{
  "time_shift_ms": 100,
  "encoder_mlp_ratio": 4,
  "encoder_moe": "expert_choice",
  "text_encoder_fused_qkv": true,
  "text_encoder_drop_path": 0.05,
  "precondition_frequency": 32,
  "batch_size": 256
}
Rows from block 4 of the audio encoder, named by matrix and row number. Rows with one number belong to one neuron. Each number is 50 + 15 x the weight over its row's rms, rounded and kept within 0 to 99. All counts start at 0. After the name is the row's rms in percent of the matrix's.
# fc1: MLP up (encoder.blocks.4.mlp.fc1.weight, 1024x256), inputs 128-191
# fc2: MLP down (encoder.blocks.4.mlp.fc2.weight, 256x1024, transposed), outputs 128-191
fc1.110 114:85 32 46 69 83 63 39 60 41 63 46 38 68 65 41 37 32 58 37 46 44 38 65 42 35 50 69 58 68 47 35 54 49 47 64 28 42 57 62 92 26 25 25 38 43 42 60 58 67 45 61 66 49 47 67 28 50 46 63 32 54 21 68 36
fc2.110 109:72 35 31 43 17 46 36 43 33 32 37 57 35 67 25 51 73 41 46 57 73 65 63 69 49 44 50 77 40 68 62 26 84 33 51 53 60 42 59 30 55 50 45 36 56 63 65 57 40 58 56 35 63 34 44 73 74 48 41 52 36 63 44 27
fc1.111 118:61 44 56 69 59 39 71 30 33 61 65 63 32 48 54 31 46 62 55 48 37 42 43 51 29 85 50 72 60 31 32 72 75 06 46 59 32 54 59 49 67 42 30 70 68 57 55 36 56 70 39 27 44 54 77 60 65 55 67 47 41 55 52 54
fc2.111 124:45 47 41 40 53 52 47 57 70 27 46 52 55 41 33 68 51 27 42 64 57 50 38 65 43 57 62 69 53 35 21 75 73 59 59 48 42 25 60 50 57 28 45 60 44 43 51 62 41 66 47 44 27 60 63 54 56 58 49 36 32 42 43 22
fc1.112 080:49 45 46 53 32 25 43 33 54 32 54 86 54 63 68 30 43 46 57 24 67 70 62 31 52 55 38 71 62 38 82 45 54 61 30 41 62 42 34 67 51 48 59 44 33 72 44 72 37 51 37 24 59 56 30 61 23 42 34 12 49 47 58 62
fc2.112 081:70 37 55 71 38 48 33 91 48 76 35 66 39 11 49 41 40 36 90 71 45 63 66 57 53 39 50 22 73 53 62 38 48 32 49 35 73 63 46 55 63 43 39 62 61 49 44 39 66 29 41 61 63 39 85 45 22 99 42 52 52 50 46 54
fc1.113 118:65 53 24 57 91 58 47 23 45 55 61 29 58 68 56 55 52 63 33 52 52 73 51 50 76 28 41 74 44 59 39 43 68 29 29 63 74 68 51 32 23 55 43 57 57 50 43 66 65 41 38 51 68 55 67 27 30 27 52 33 75 29 32 55
fc2.113 122:63 52 41 79 56 47 53 54 38 60 36 43 64 52 55 45 53 54 34 32 67 60 58 19 71 98 54 42 59 68 57 35 57 49 20 67 29 51 23 43 30 54 62 48 63 22 44 38 53 33 55 36 49 15 36 41 36 28 26 50 67 56 67 61
fc1.114 077:39 47 56 29 43 69 50 65 60 49 58 60 35 45 48 51 44 32 51 48 64 54 64 60 39 52 44 68 56 38 04 51 75 33 64 55 39 39 55 47 41 62 49 37 50 72 83 50 68 21 34 45 16 75 48 75 42 57 47 53 55 26 45 60
fc2.114 080:42 29 29 38 37 52 24 15 44 40 62 32 45 37 57 24 47 33 45 65 76 48 73 50 42 53 60 56 43 44 62 36 57 41 33 50 57 55 25 49 58 42 34 78 38 07 37 17 59 23 47 34 49 57 30 46 59 78 66 63 72 88 45 76
fc1.115 086:38 66 54 34 85 55 44 53 68 40 61 62 43 61 24 37 31 52 53 34 43 37 50 61 67 58 64 52 50 57 43 59 49 40 60 55 68 78 49 75 36 52 28 50 49 56 66 35 53 52 30 74 68 48 60 40 43 69 74 64 37 74 61 62
fc2.115 098:68 54 44 68 36 44 42 22 46 39 57 29 68 81 36 40 52 66 77 39 61 32 39 40 31 54 37 45 66 75 56 50 28 17 47 24 41 59 38 62 44 49 32 39 62 46 39 46 55 61 49 63 57 68 25 65 75 69 38 52 08 61 45 70
fc1.116 087:76 71 46 42 54 47 44 79 51 54 31 57 48 78 35 39 47 74 31 48 65 50 26 41 58 32 38 64 41 61 58 62 48 62 60 40 80 52 23 30 35 26 50 21 36 49 51 41 26 41 66 41 52 23 55 53 45 51 46 57 73 56 32 31
fc2.116 092:39 25 37 50 61 47 62 37 36 43 49 68 40 37 76 25 54 55 60 57 21 57 65 56 25 48 77 33 59 44 34 25 37 58 76 52 44 48 55 67 53 85 59 78 39 41 69 68 58 47 50 68 70 24 54 48 41 14 34 40 35 38 71 54
fc1.117 104:50 67 49 44 25 03 39 51 31 38 73 62 48 57 68 30 48 34 60 54 60 42 75 72 65 37 28 53 26 41 10 64 33 56 44 59 42 60 74 70 43 72 81 37 43 55 65 59 81 45 53 53 44 50 51 57 37 68 40 57 47 57 56 44
fc2.117 109:77 27 41 27 47 37 52 65 65 30 38 67 70 48 44 43 67 31 63 57 42 72 56 56 39 71 55 53 61 68 59 42 49 56 28 40 50 40 34 40 39 65 40 57 12 79 42 33 49 59 47 62 56 48 59 33 43 64 36 31 11 47 85 32
fc1.118 134:27 58 37 71 47 63 40 47 48 56 29 35 39 60 57 40 50 43 42 55 49 14 36 53 56 77 32 46 24 33 35 69 64 45 23 48 48 37 47 37 30 59 49 47 30 43 58 63 58 19 93 69 56 58 85 54 64 37 50 20 51 32 55 46
fc2.118 116:53 39 49 64 73 55 56 49 61 66 38 64 56 58 35 37 59 41 35 76 64 47 61 65 51 69 62 56 35 45 53 48 26 48 28 44 63 44 15 61 28 44 54 37 51 48 28 37 42 57 78 65 49 55 70 54 72 50 59 33 59 56 42 76
fc1.119 094:55 66 62 51 52 51 59 44 50 40 49 65 27 44 53 94 38 58 36 24 66 34 61 50 49 71 48 46 59 65 50 42 56 63 61 43 45 23 71 46 33 72 24 48 32 69 51 73 51 29 68 55 34 34 60 54 34 39 83 36 57 62 60 42
fc2.119 093:55 51 46 35 33 18 47 58 54 57 37 29 52 45 58 28 61 62 54 38 46 36 38 58 59 44 53 37 27 52 52 71 55 39 51 71 29 59 64 33 67 36 41 75 66 61 69 37 71 52 42 74 57 49 60 90 33 87 76 45 48 37 41 56
fc1.120 113:40 46 47 26 83 51 69 54 53 54 43 40 44 55 67 66 51 51 64 68 58 57 42 48 39 39 89 77 37 69 59 60 37 68 72 38 53 52 40 33 40 59 13 44 45 58 19 46 33 49 48 34 55 37 54 40 32 18 52 31 71 65 56 54
fc2.120 112:79 46 64 53 31 32 57 33 51 55 34 32 47 29 42 35 29 42 48 48 50 58 60 65 56 65 39 53 76 44 36 66 54 42 47 28 49 36 86 49 38 50 68 58 78 68 69 44 41 44 28 49 47 47 30 53 69 54 45 15 23 62 47 43
fc1.121 089:60 49 36 69 60 37 55 48 56 48 57 24 75 42 36 55 37 84 85 30 43 43 26 59 88 77 68 40 42 71 40 76 38 53 40 89 44 59 78 64 31 52 45 74 53 49 29 45 12 37 54 69 51 70 47 78 42 37 28 62 29 29 40 36
fc2.121 088:50 74 60 64 47 38 21 50 33 29 60 51 53 56 32 55 65 47 80 44 49 42 60 63 28 59 42 46 62 30 45 40 59 48 55 57 53 50 35 37 67 66 65 20 48 77 69 42 57 66 40 65 50 44 40 49 82 46 49 61 42 38 56 71
fc1.122 083:72 58 32 61 67 85 38 54 49 62 72 37 63 43 63 57 29 59 51 60 44 40 55 34 21 48 52 47 48 76 42 52 64 40 44 66 55 80 71 43 53 42 38 41 45 51 29 41 46 32 59 45 47 53 46 70 23 34 37 55 63 37 36 80
fc2.122 084:53 19 38 34 49 95 23 65 26 50 54 56 49 43 64 35 49 75 53 49 61 44 49 55 65 21 71 66 54 55 63 53 62 45 49 55 62 41 36 56 69 60 31 47 72 51 63 32 31 58 22 51 44 45 45 41 40 49 33 72 34 27 52 47
fc1.123 093:29 52 52 42 50 73 56 53 73 50 47 55 36 75 67 38 31 43 65 86 33 71 34 38 59 69 55 32 62 68 65 39 44 41 70 49 55 57 31 42 31 53 45 66 42 54 47 68 60 56 59 48 30 19 41 38 61 48 50 56 64 58 55 46
fc2.123 091:64 38 21 70 57 33 39 51 37 49 55 40 41 13 78 56 46 48 50 65 76 58 63 67 62 57 62 42 55 65 28 52 34 46 64 61 40 54 78 49 54 87 69 42 44 49 37 13 32 47 67 55 78 62 64 30 25 56 37 21 57 41 67 12
fc1.124 118:71 65 54 48 53 79 56 50 30 46 31 86 67 71 44 18 65 31 50 59 41 38 67 71 31 45 55 48 49 42 84 52 59 49 53 53 47 47 33 43 48 25 56 60 51 71 47 55 72 45 39 34 64 65 55 44 54 84 55 71 33 60 50 48
fc2.124 111:33 30 62 54 44 32 37 62 45 28 73 46 64 67 36 42 48 27 39 14 36 46 73 34 39 49 69 44 68 78 36 41 29 60 53 49 38 53 44 46 48 76 45 50 48 27 70 71 05 66 56 63 48 63 64 62 45 57 51 30 74 48 48 41
fc1.125 097:66 36 37 25 68 78 51 46 57 47 38 38 54 55 54 77 53 52 74 68 10 68 48 42 49 37 53 46 52 36 75 89 49 61 58 52 28 44 43 47 37 58 32 21 37 59 52 52 87 61 45 41 74 36 51 20 76 63 54 46 48 56 50 18
fc2.125 100:44 58 55 48 42 49 63 45 31 54 40 62 67 53 33 80 40 29 30 51 79 59 45 51 59 31 36 54 47 45 58 69 39 50 71 41 22 38 56 58 41 62 22 45 73 69 36 43 28 38 48 46 53 45 31 23 58 52 29 34 25 75 18 67
fc1.126 123:35 43 50 39 62 47 17 80 81 65 39 60 50 57 56 68 35 12 49 45 58 38 54 97 22 59 66 25 45 45 48 49 33 22 52 38 64 42 49 47 12 37 43 54 54 67 40 49 48 70 48 47 86 67 43 51 50 23 29 62 39 67 53 54
fc2.126 110:60 45 51 48 43 57 47 39 37 77 41 65 56 38 35 57 32 19 46 31 70 65 56 55 39 61 66 69 48 89 65 64 44 30 47 47 55 60 91 72 59 46 61 66 41 71 56 46 56 44 58 41 93 33 71 42 40 56 45 76 66 41 67 48
fc1.127 118:58 72 60 68 64 66 45 34 29 44 36 28 60 22 46 61 26 26 31 36 47 39 46 32 56 48 36 47 27 15 74 45 72 00 31 61 37 36 25 75 58 40 22 19 48 55 52 60 74 66 74 29 33 77 53 52 35 38 41 48 31 64 84 48
fc2.127 116:27 52 43 41 52 42 60 52 53 70 43 34 43 57 51 31 51 51 32 42 35 56 32 52 54 59 46 64 65 76 37 68 30 31 43 60 70 53 31 57 49 44 67 58 24 47 39 56 45 20 44 53 77 22 29 49 47 82 50 70 48 40 44 44
fc1.128 073:33 57 69 50 24 33 28 27 71 70 80 33 60 72 69 44 56 24 40 49 53 78 67 70 60 28 55 63 38 53 47 45 48 43 49 43 67 61 60 45 56 39 55 64 61 57 58 60 48 73 63 49 53 51 46 65 67 55 58 42 47 52 52 66
fc2.128 077:53 48 67 42 43 27 61 26 61 77 47 40 59 48 56 70 38 54 55 30 48 38 46 57 64 23 60 39 29 52 49 41 47 38 75 47 30 35 44 66 68 45 41 38 52 55 41 73 31 62 46 19 72 36 69 51 47 58 80 78 46 52 25 81
fc1.129 110:71 34 27 52 44 32 30 42 43 66 25 31 61 71 66 66 42 51 75 50 50 58 94 57 30 31 52 22 78 51 49 58 45 38 46 44 50 65 58 39 31 48 71 24 28 52 41 59 36 57 58 54 38 70 59 38 36 30 58 42 54 15 38 19
fc2.129 116:59 62 69 61 77 38 31 42 38 46 58 53 50 49 43 64 62 68 37 42 18 20 20 50 56 61 71 71 32 26 55 44 49 65 56 50 61 41 26 44 57 44 53 47 33 44 73 42 77 47 62 49 55 36 68 81 57 48 20 76 60 45 57 68
fc1.130 104:34 48 41 49 41 61 57 43 65 28 47 54 65 74 45 69 30 42 48 59 44 67 53 43 51 57 66 43 37 42 56 83 39 53 18 37 38 51 60 57 34 71 45 87 32 48 52 60 28 26 64 37 50 51 62 36 45 44 19 59 29 65 70 44
fc2.130 110:93 80 44 31 41 54 50 40 80 47 26 42 45 40 60 94 37 49 64 67 61 66 42 35 31 42 35 76 40 75 36 46 45 61 56 59 44 65 53 27 40 65 45 59 68 69 53 48 57 53 69 62 60 35 50 67 81 62 29 49 56 46 72 30
fc1.131 087:48 49 41 40 18 41 34 69 62 62 32 67 86 56 53 38 73 42 46 58 54 51 86 34 47 48 48 59 49 27 46 37 57 24 35 58 47 74 43 32 62 90 55 58 45 59 51 20 39 30 80 61 53 57 52 41 54 25 40 46 77 56 60 33
fc2.131 085:47 35 34 37 44 54 74 42 49 19 52 50 35 42 57 73 53 37 44 50 33 55 31 51 56 44 39 40 30 59 34 36 40 57 80 40 45 39 40 61 25 69 33 24 35 36 49 84 55 54 08 56 48 69 55 56 66 57 40 25 13 45 64 59
fc1.132 089:29 50 41 52 40 74 36 73 51 60 64 85 41 44 37 52 59 30 28 22 53 57 49 62 41 42 54 54 31 57 53 57 17 56 28 55 10 44 48 49 45 30 37 56 41 72 47 47 73 54 44 47 62 54 52 76 14 66 34 59 64 55 70 23
fc2.132 093:57 43 60 39 58 36 41 19 50 39 85 44 62 60 53 57 43 55 78 27 64 41 20 49 57 60 70 51 54 53 35 38 56 33 35 56 33 49 64 36 64 45 45 69 33 46 69 39 60 23 63 73 45 56 30 47 48 68 59 25 70 48 59 82
fc1.133 076:48 79 52 67 65 61 46 43 51 32 50 36 67 68 69 66 47 47 59 44 74 51 61 44 60 56 50 43 33 50 33 34 78 46 58 36 62 51 80 12 28 79 71 38 53 34 49 37 70 48 72 57 39 46 81 65 48 58 57 49 61 56 67 51
fc2.133 081:52 55 78 48 35 42 39 56 58 68 54 59 50 42 53 82 61 66 52 72 48 54 63 62 71 38 47 68 53 30 49 66 26 45 52 51 56 38 35 48 77 49 26 35 42 49 78 47 34 45 59 44 56 42 66 67 90 34 78 29 37 24 41 43
fc1.134 071:53 59 74 57 39 56 17 57 45 27 39 39 49 56 49 48 58 54 48 43 25 55 63 62 81 78 62 44 61 31 54 60 86 50 41 48 52 33 78 56 34 29 46 43 42 62 45 63 57 65 19 53 84 31 59 91 62 24 43 47 50 68 28 50
fc2.134 076:52 52 41 50 51 47 60 80 58 61 49 53 60 57 62 46 47 52 37 47 45 59 45 60 32 43 39 76 42 41 42 55 40 30 61 45 65 31 28 34 52 54 53 54 69 42 42 35 58 32 71 32 16 54 34 32 44 55 35 38 52 15 55 51
fc1.135 076:34 58 32 91 69 39 52 35 04 39 67 39 52 56 99 43 52 69 79 53 58 50 48 54 67 65 26 15 77 45 57 70 60 27 46 51 54 49 50 60 66 35 57 60 50 37 59 36 86 39 33 41 22 93 94 62 53 57 45 54 56 67 66 19
fc2.135 078:40 65 91 44 56 46 59 53 35 39 57 58 60 54 21 32 40 52 29 36 56 36 45 54 76 44 89 51 47 47 78 47 33 57 43 90 38 33 45 28 68 60 28 37 68 40 70 57 18 68 50 33 59 79 52 47 71 36 60 56 56 42 55 88
fc1.136 128:68 55 40 49 44 84 47 54 27 66 60 61 76 63 44 36 49 40 44 49 47 40 87 48 27 44 37 61 49 58 57 55 58 46 55 43 55 66 45 49 60 56 58 61 60 72 51 56 53 66 67 21 57 91 45 47 54 54 62 26 25 61 58 58
fc2.136 111:41 37 56 55 54 35 59 59 32 47 36 40 64 77 38 25 60 02 73 27 21 39 60 73 59 45 52 39 70 64 28 64 41 48 53 53 50 34 65 42 40 94 40 33 42 63 56 72 59 51 33 26 60 61 59 51 50 11 53 48 42 24 47 44
fc1.137 115:56 29 42 52 53 44 65 53 39 52 68 81 36 59 63 62 57 56 60 57 67 73 40 75 63 17 47 19 20 44 66 39 64 57 52 38 55 39 53 20 45 51 32 52 62 19 50 43 72 49 40 60 34 55 59 63 51 42 73 54 27 69 72 69
fc2.137 101:44 20 49 37 37 50 78 50 77 57 57 38 51 56 42 61 41 65 47 65 36 41 50 74 54 29 48 78 38 71 16 72 36 74 46 46 61 67 64 21 71 58 41 28 48 48 39 55 32 51 45 54 50 54 44 37 37 35 65 63 84 51 43 49
fc1.138 101:40 57 56 24 40 43 52 49 54 53 44 48 44 36 36 07 42 46 62 53 56 54 81 75 30 34 61 66 36 53 28 38 75 73 48 40 61 39 49 53 55 60 67 28 44 21 39 36 50 43 69 43 68 36 46 50 58 46 60 33 57 69 57 46
fc2.138 100:49 49 45 56 32 37 35 59 35 52 49 44 56 59 28 49 48 70 53 53 87 80 60 38 46 65 48 45 57 37 27 62 58 25 80 28 31 14 73 48 54 67 27 56 86 43 61 66 49 52 33 47 54 58 48 67 51 66 40 18 52 54 52 43
fc1.139 102:31 58 52 46 47 32 55 42 43 46 51 52 52 72 64 28 62 33 56 60 62 66 54 66 40 58 53 53 64 38 44 73 63 60 39 29 80 61 60 40 75 38 48 53 66 20 55 69 31 56 27 48 46 46 37 35 46 34 65 57 43 53 78 27
fc2.139 102:37 34 40 74 47 61 55 57 48 53 66 56 39 75 29 40 53 52 34 50 41 51 47 62 48 72 52 43 76 31 33 48 46 45 26 44 53 63 68 68 57 25 44 32 64 42 54 43 42 54 62 30 53 55 48 36 51 49 34 82 20 60 36 65
fc1.140 101:45 30 84 53 41 39 56 56 48 38 22 51 30 65 41 76 43 72 46 59 47 79 48 67 49 40 36 62 28 47 77 57 64 59 47 63 62 16 50 64 48 59 50 37 49 50 41 81 46 49 44 55 75 62 39 62 49 31 36 82 51 62 20 52
fc2.140 108:70 54 48 40 40 47 40 34 57 52 49 44 41 49 70 45 31 40 59 37 33 36 40 39 41 41 39 39 49 50 30 36 71 53 73 37 74 31 13 43 28 80 31 31 55 48 49 46 46 50 59 20 53 78 63 40 74 42 60 68 49 60 42 37
fc1.141 094:38 50 38 52 35 40 57 32 39 44 55 63 70 13 41 61 53 16 58 17 43 82 57 44 43 66 59 35 33 56 61 62 56 67 77 48 75 39 21 32 39 50 50 57 43 06 38 66 63 74 58 62 64 39 50 43 40 47 60 24 58 52 54 52
fc2.141 091:21 60 36 54 77 50 37 44 64 50 50 60 33 60 28 40 46 66 52 42 62 28 23 44 41 49 70 83 72 51 35 32 79 45 11 68 31 59 67 44 60 50 42 50 45 41 50 37 79 43 77 55 35 31 55 49 33 64 24 40 34 14 40 34
fc1.142 095:59 49 55 34 64 47 59 48 46 43 25 38 59 58 52 71 70 41 67 54 44 55 50 50 49 48 53 31 35 61 40 52 63 43 41 49 40 57 41 35 32 48 44 63 39 68 68 63 63 51 86 56 57 57 52 64 62 48 50 40 54 41 37 33
fc2.142 096:61 57 32 38 69 46 52 37 58 49 57 48 47 76 22 64 36 49 39 50 68 39 68 96 47 51 43 45 42 58 55 28 69 50 30 53 52 31 28 55 63 47 74 68 46 49 51 41 77 49 59 36 23 79 73 52 40 57 60 49 48 25 76 60
fc1.143 096:69 42 24 40 52 51 49 73 39 37 65 47 49 63 59 44 42 49 54 65 52 67 45 67 60 59 47 55 58 36 57 71 68 33 75 67 56 61 50 61 47 65 42 44 47 12 23 62 40 44 67 66 60 45 24 69 43 33 44 64 68 50 43 54
fc2.143 089:35 41 33 53 46 58 53 38 38 61 53 26 42 77 82 30 35 32 35 50 44 34 46 35 30 47 23 50 57 75 51 43 41 80 74 49 51 68 39 61 43 68 49 48 49 57 34 54 43 75 55 39 67 42 69 52 37 46 19 40 63 45 22 54
fc1.144 103:52 77 61 52 19 54 55 53 33 46 81 52 89 53 62 44 48 73 42 29 54 52 45 35 41 36 56 56 77 34 39 64 70 26 41 61 40 63 63 66 45 39 52 46 58 42 39 76 47 46 46 56 68 61 65 50 70 35 18 47 42 17 27 64
fc2.144 110:13 29 61 55 76 56 55 23 49 81 51 36 44 37 51 60 76 75 45 18 43 46 65 51 53 49 34 62 76 60 50 44 48 64 44 28 65 54 36 24 57 43 54 55 64 41 35 50 34 45 56 56 67 37 33 33 47 54 48 65 61 56 59 41
fc1.145 097:45 39 67 64 61 25 36 39 38 47 81 33 62 41 67 41 38 56 49 31 37 75 36 47 46 51 45 47 59 44 77 57 63 34 57 20 64 45 51 75 46 66 36 47 64 68 50 33 29 47 20 55 55 47 48 47 71 63 53 51 53 42 89 60
fc2.145 090:64 50 32 32 57 74 46 53 41 65 44 19 19 44 36 60 62 59 65 63 43 54 44 45 37 40 73 76 56 47 67 71 42 71 37 74 68 78 50 14 47 54 42 56 77 24 60 44 31 33 63 38 43 55 45 50 37 59 36 61 25 52 65 21
fc1.146 094:44 65 26 61 75 37 33 27 46 34 28 78 68 63 29 43 63 65 74 54 41 73 45 25 43 26 30 53 49 39 37 53 55 31 48 38 62 60 72 73 63 40 49 36 40 53 57 46 56 74 53 76 36 62 69 69 38 42 56 16 64 27 55 48
fc2.146 094:49 26 35 43 69 47 39 63 49 61 66 73 35 68 55 79 65 24 45 43 48 59 44 41 39 62 36 55 52 10 42 60 52 35 61 38 73 57 27 61 45 94 31 38 55 60 46 56 20 37 19 51 58 58 53 56 48 53 58 42 48 35 54 63
fc1.147 100:60 49 48 67 47 45 51 31 43 60 59 38 73 42 61 73 52 41 52 61 52 60 57 42 61 51 40 55 42 14 59 71 80 55 75 64 48 63 52 61 51 47 60 76 59 45 17 70 40 19 41 36 59 65 55 49 49 31 70 36 66 46 70 42
fc2.147 099:38 87 49 43 54 57 70 62 51 51 51 48 29 56 69 42 59 72 37 46 42 22 61 47 17 70 48 44 28 61 67 60 36 17 66 73 48 37 64 37 55 47 53 64 50 48 56 34 50 30 56 43 59 41 18 59 38 39 63 58 55 49 46 27
fc1.148 127:30 51 32 13 63 37 57 55 65 34 63 45 46 50 42 57 48 70 36 50 69 59 16 49 32 57 67 31 22 49 67 51 53 51 17 67 49 44 55 69 32 67 55 29 63 00 50 55 37 41 51 38 74 55 45 52 49 51 36 64 53 56 41 59
fc2.148 130:54 80 36 45 47 19 52 50 73 66 72 60 66 32 66 45 50 63 26 55 61 71 79 50 37 91 61 49 74 49 64 37 33 51 39 63 43 71 57 68 45 57 53 75 52 37 53 69 28 40 68 61 58 47 46 53 45 67 54 47 87 70 14 59
fc1.149 094:69 40 74 45 83 26 63 54 42 66 47 63 39 47 28 48 47 37 32 60 59 38 40 38 27 32 32 48 68 30 59 60 54 38 51 48 79 65 62 60 57 63 70 67 44 49 47 50 86 61 55 42 28 71 50 54 62 29 57 43 47 44 60 58
fc2.149 093:22 49 43 57 59 65 42 58 40 57 40 99 32 42 47 41 38 43 39 34 33 53 45 41 26 55 42 34 43 52 61 40 72 80 47 62 60 49 47 48 77 32 60 56 32 40 49 57 72 50 32 23 72 35 57 77 65 47 61 63 46 36 44 41
fc1.150 078:76 47 41 51 48 41 54 49 21 57 44 39 68 49 59 55 52 63 51 53 44 75 37 49 43 84 31 65 39 50 62 38 74 54 60 61 44 57 53 44 40 29 45 47 54 51 57 53 53 41 48 65 43 65 66 66 47 72 40 43 67 33 70 42
fc2.150 081:30 45 65 55 36 68 41 47 78 46 71 49 42 57 59 44 45 53 73 53 64 33 62 56 57 32 76 58 48 80 48 43 48 53 54 61 64 54 39 72 44 67 64 53 53 38 36 62 58 60 48 53 42 35 53 31 59 32 56 70 52 55 60 57
fc1.151 137:35 72 49 80 42 51 65 28 74 21 74 67 46 56 57 37 50 34 31 52 72 51 40 78 74 45 34 31 36 71 42 58 52 59 66 45 66 37 50 26 55 50 56 47 50 41 58 60 38 56 66 54 46 69 65 35 52 34 69 42 35 39 51 41
fc2.151 125:57 32 52 50 39 33 37 52 72 56 68 42 54 63 52 48 44 85 09 52 58 65 44 15 53 56 27 34 67 31 39 51 51 86 32 71 53 36 23 65 34 47 55 63 63 55 68 79 55 44 34 76 59 53 34 46 60 52 75 54 35 25 54 41
fc1.152 079:46 66 55 65 56 74 36 24 60 86 75 55 34 58 52 70 41 56 64 59 66 38 60 62 69 55 55 21 69 34 55 33 56 23 53 53 51 43 46 54 63 60 32 65 65 42 78 37 67 37 49 48 47 46 66 74 56 27 54 54 39 56 71 86
fc2.152 078:70 30 19 55 41 59 52 59 46 23 56 36 62 42 39 84 60 47 21 58 53 54 41 39 49 54 33 37 70 60 60 39 25 61 54 54 51 45 44 58 63 78 49 59 72 14 49 46 68 59 51 53 39 66 48 29 67 51 70 45 64 56 50 33
fc1.153 080:57 42 57 80 43 24 57 38 32 73 79 39 60 68 58 59 52 66 59 33 47 71 67 53 60 46 46 78 57 51 48 61 42 49 46 61 64 79 65 53 50 65 47 69 57 59 53 48 37 41 40 46 63 68 44 47 29 45 22 57 44 74 51 32
fc2.153 079:47 74 27 40 27 65 40 45 50 51 36 31 39 49 76 28 37 36 32 63 57 32 69 39 44 62 31 56 44 48 46 58 44 21 50 57 72 54 44 56 53 33 43 56 22 48 47 50 59 51 51 32 63 39 75 09 71 39 44 66 56 74 49 48
fc1.154 116:46 48 29 69 50 35 36 56 58 51 51 58 45 64 63 77 35 30 10 43 56 77 46 63 44 32 37 45 32 26 53 54 44 53 32 45 77 30 86 31 73 54 48 60 46 51 40 56 62 48 52 75 56 29 31 38 57 44 69 62 51 47 58 32
fc2.154 111:50 39 57 54 62 59 58 31 50 66 31 49 70 55 54 66 51 58 58 44 48 41 23 58 58 60 42 07 42 67 51 88 51 28 62 51 54 30 40 50 60 31 38 72 61 55 64 51 37 79 61 44 62 64 54 59 72 54 58 40 45 48 20 51
fc1.155 120:60 54 50 17 33 55 53 29 67 49 42 51 62 47 56 67 74 79 59 62 62 38 33 30 46 61 26 66 45 64 51 71 41 30 25 48 55 61 47 40 49 35 45 62 24 49 58 55 43 49 42 62 36 60 42 34 45 52 91 36 72 59 49 55
fc2.155 115:73 38 37 56 27 30 73 37 38 39 62 54 55 50 36 57 34 50 54 59 55 65 29 42 38 10 56 40 28 29 61 45 57 45 56 37 48 69 58 63 59 58 32 49 73 81 44 63 49 37 61 56 63 54 22 51 44 22 59 54 52 38 36 30
fc1.156 124:59 37 71 40 67 58 44 15 42 31 54 42 70 49 53 41 42 50 45 57 30 53 65 53 33 71 49 56 66 46 72 61 45 34 38 44 45 43 24 60 49 60 80 44 53 64 45 61 48 68 43 80 64 59 81 44 29 28 68 24 61 45 46 56
fc2.156 119:58 44 58 73 33 56 74 45 75 69 54 23 56 64 33 29 58 62 25 56 30 62 20 28 38 60 68 26 62 51 65 39 73 25 50 47 44 50 52 18 88 63 49 31 66 54 09 30 64 69 60 55 52 54 53 53 19 70 29 37 32 36 64 69
fc1.157 097:50 48 62 62 55 52 24 64 35 53 92 36 52 49 75 55 57 72 34 20 54 59 41 38 71 32 43 53 76 47 61 58 54 38 59 37 65 57 29 68 51 67 45 54 38 32 36 57 41 55 26 27 67 74 80 28 21 64 53 40 59 70 52 45
fc2.157 096:72 24 43 37 71 47 48 48 46 63 47 75 60 47 51 62 44 37 45 56 47 54 65 46 39 24 57 47 46 60 57 52 63 51 39 50 76 44 44 68 53 28 51 47 40 29 68 49 52 78 61 69 64 40 58 75 54 47 53 33 66 34 59 54
fc1.158 116:33 45 63 45 01 33 80 28 81 53 65 39 54 68 60 67 40 72 43 31 52 33 58 65 48 77 66 65 34 37 27 62 35 61 61 40 49 31 76 43 19 88 52 64 34 56 38 55 32 55 48 44 56 60 58 80 25 63 44 43 36 39 57 33
fc2.158 109:32 49 38 30 64 87 53 61 58 37 57 52 44 23 84 43 54 55 73 36 28 50 65 53 54 30 62 78 36 59 51 60 39 66 29 53 27 35 66 40 39 49 42 40 38 12 35 60 61 32 34 60 58 40 51 58 46 48 80 33 45 64 40 54
fc1.159 112:73 82 59 57 38 62 64 31 51 32 71 60 31 35 60 51 57 44 67 43 54 62 48 38 42 48 61 65 50 67 54 33 38 57 62 56 37 19 23 61 48 37 56 52 47 40 68 50 38 39 72 73 38 41 65 63 56 48 51 26 55 48 67 69
fc2.159 114:67 49 60 57 82 54 74 64 53 35 15 66 71 47 48 59 53 37 58 52 73 14 58 50 58 32 42 35 58 73 27 59 38 57 51 65 36 79 78 51 43 42 42 54 72 49 40 15 59 55 70 66 41 54 49 40 76 73 42 66 56 35 59 32
fc1.160 102:36 50 74 29 64 61 46 43 44 44 53 66 39 77 42 73 69 32 13 48 85 23 64 40 47 59 49 67 58 89 75 38 46 52 43 43 62 31 29 33 72 54 41 44 43 24 37 37 53 74 60 89 48 56 39 55 65 42 42 62 51 73 52 48
fc2.160 099:61 55 33 35 59 43 41 36 55 60 28 38 38 55 80 69 57 48 44 66 39 52 49 36 44 59 78 47 70 40 32 99 64 54 38 69 57 44 70 38 32 57 63 34 54 54 66 65 39 25 39 66 54 60 63 27 18 33 84 49 64 67 60 24
fc1.161 118:59 27 93 56 46 62 49 65 50 51 28 31 30 26 32 35 59 74 44 52 31 32 12 46 54 41 35 56 45 77 57 55 42 38 48 62 22 48 65 56 68 38 49 76 73 59 45 42 41 60 39 36 49 56 70 63 27 27 67 43 19 45 62 46
fc2.161 120:55 26 47 70 68 46 59 70 48 21 51 35 51 37 68 58 46 38 63 48 47 47 56 85 52 72 37 93 43 57 51 31 14 50 51 40 42 67 66 75 69 58 41 81 51 65 34 49 33 26 40 48 42 26 52 72 54 74 49 69 53 53 50 48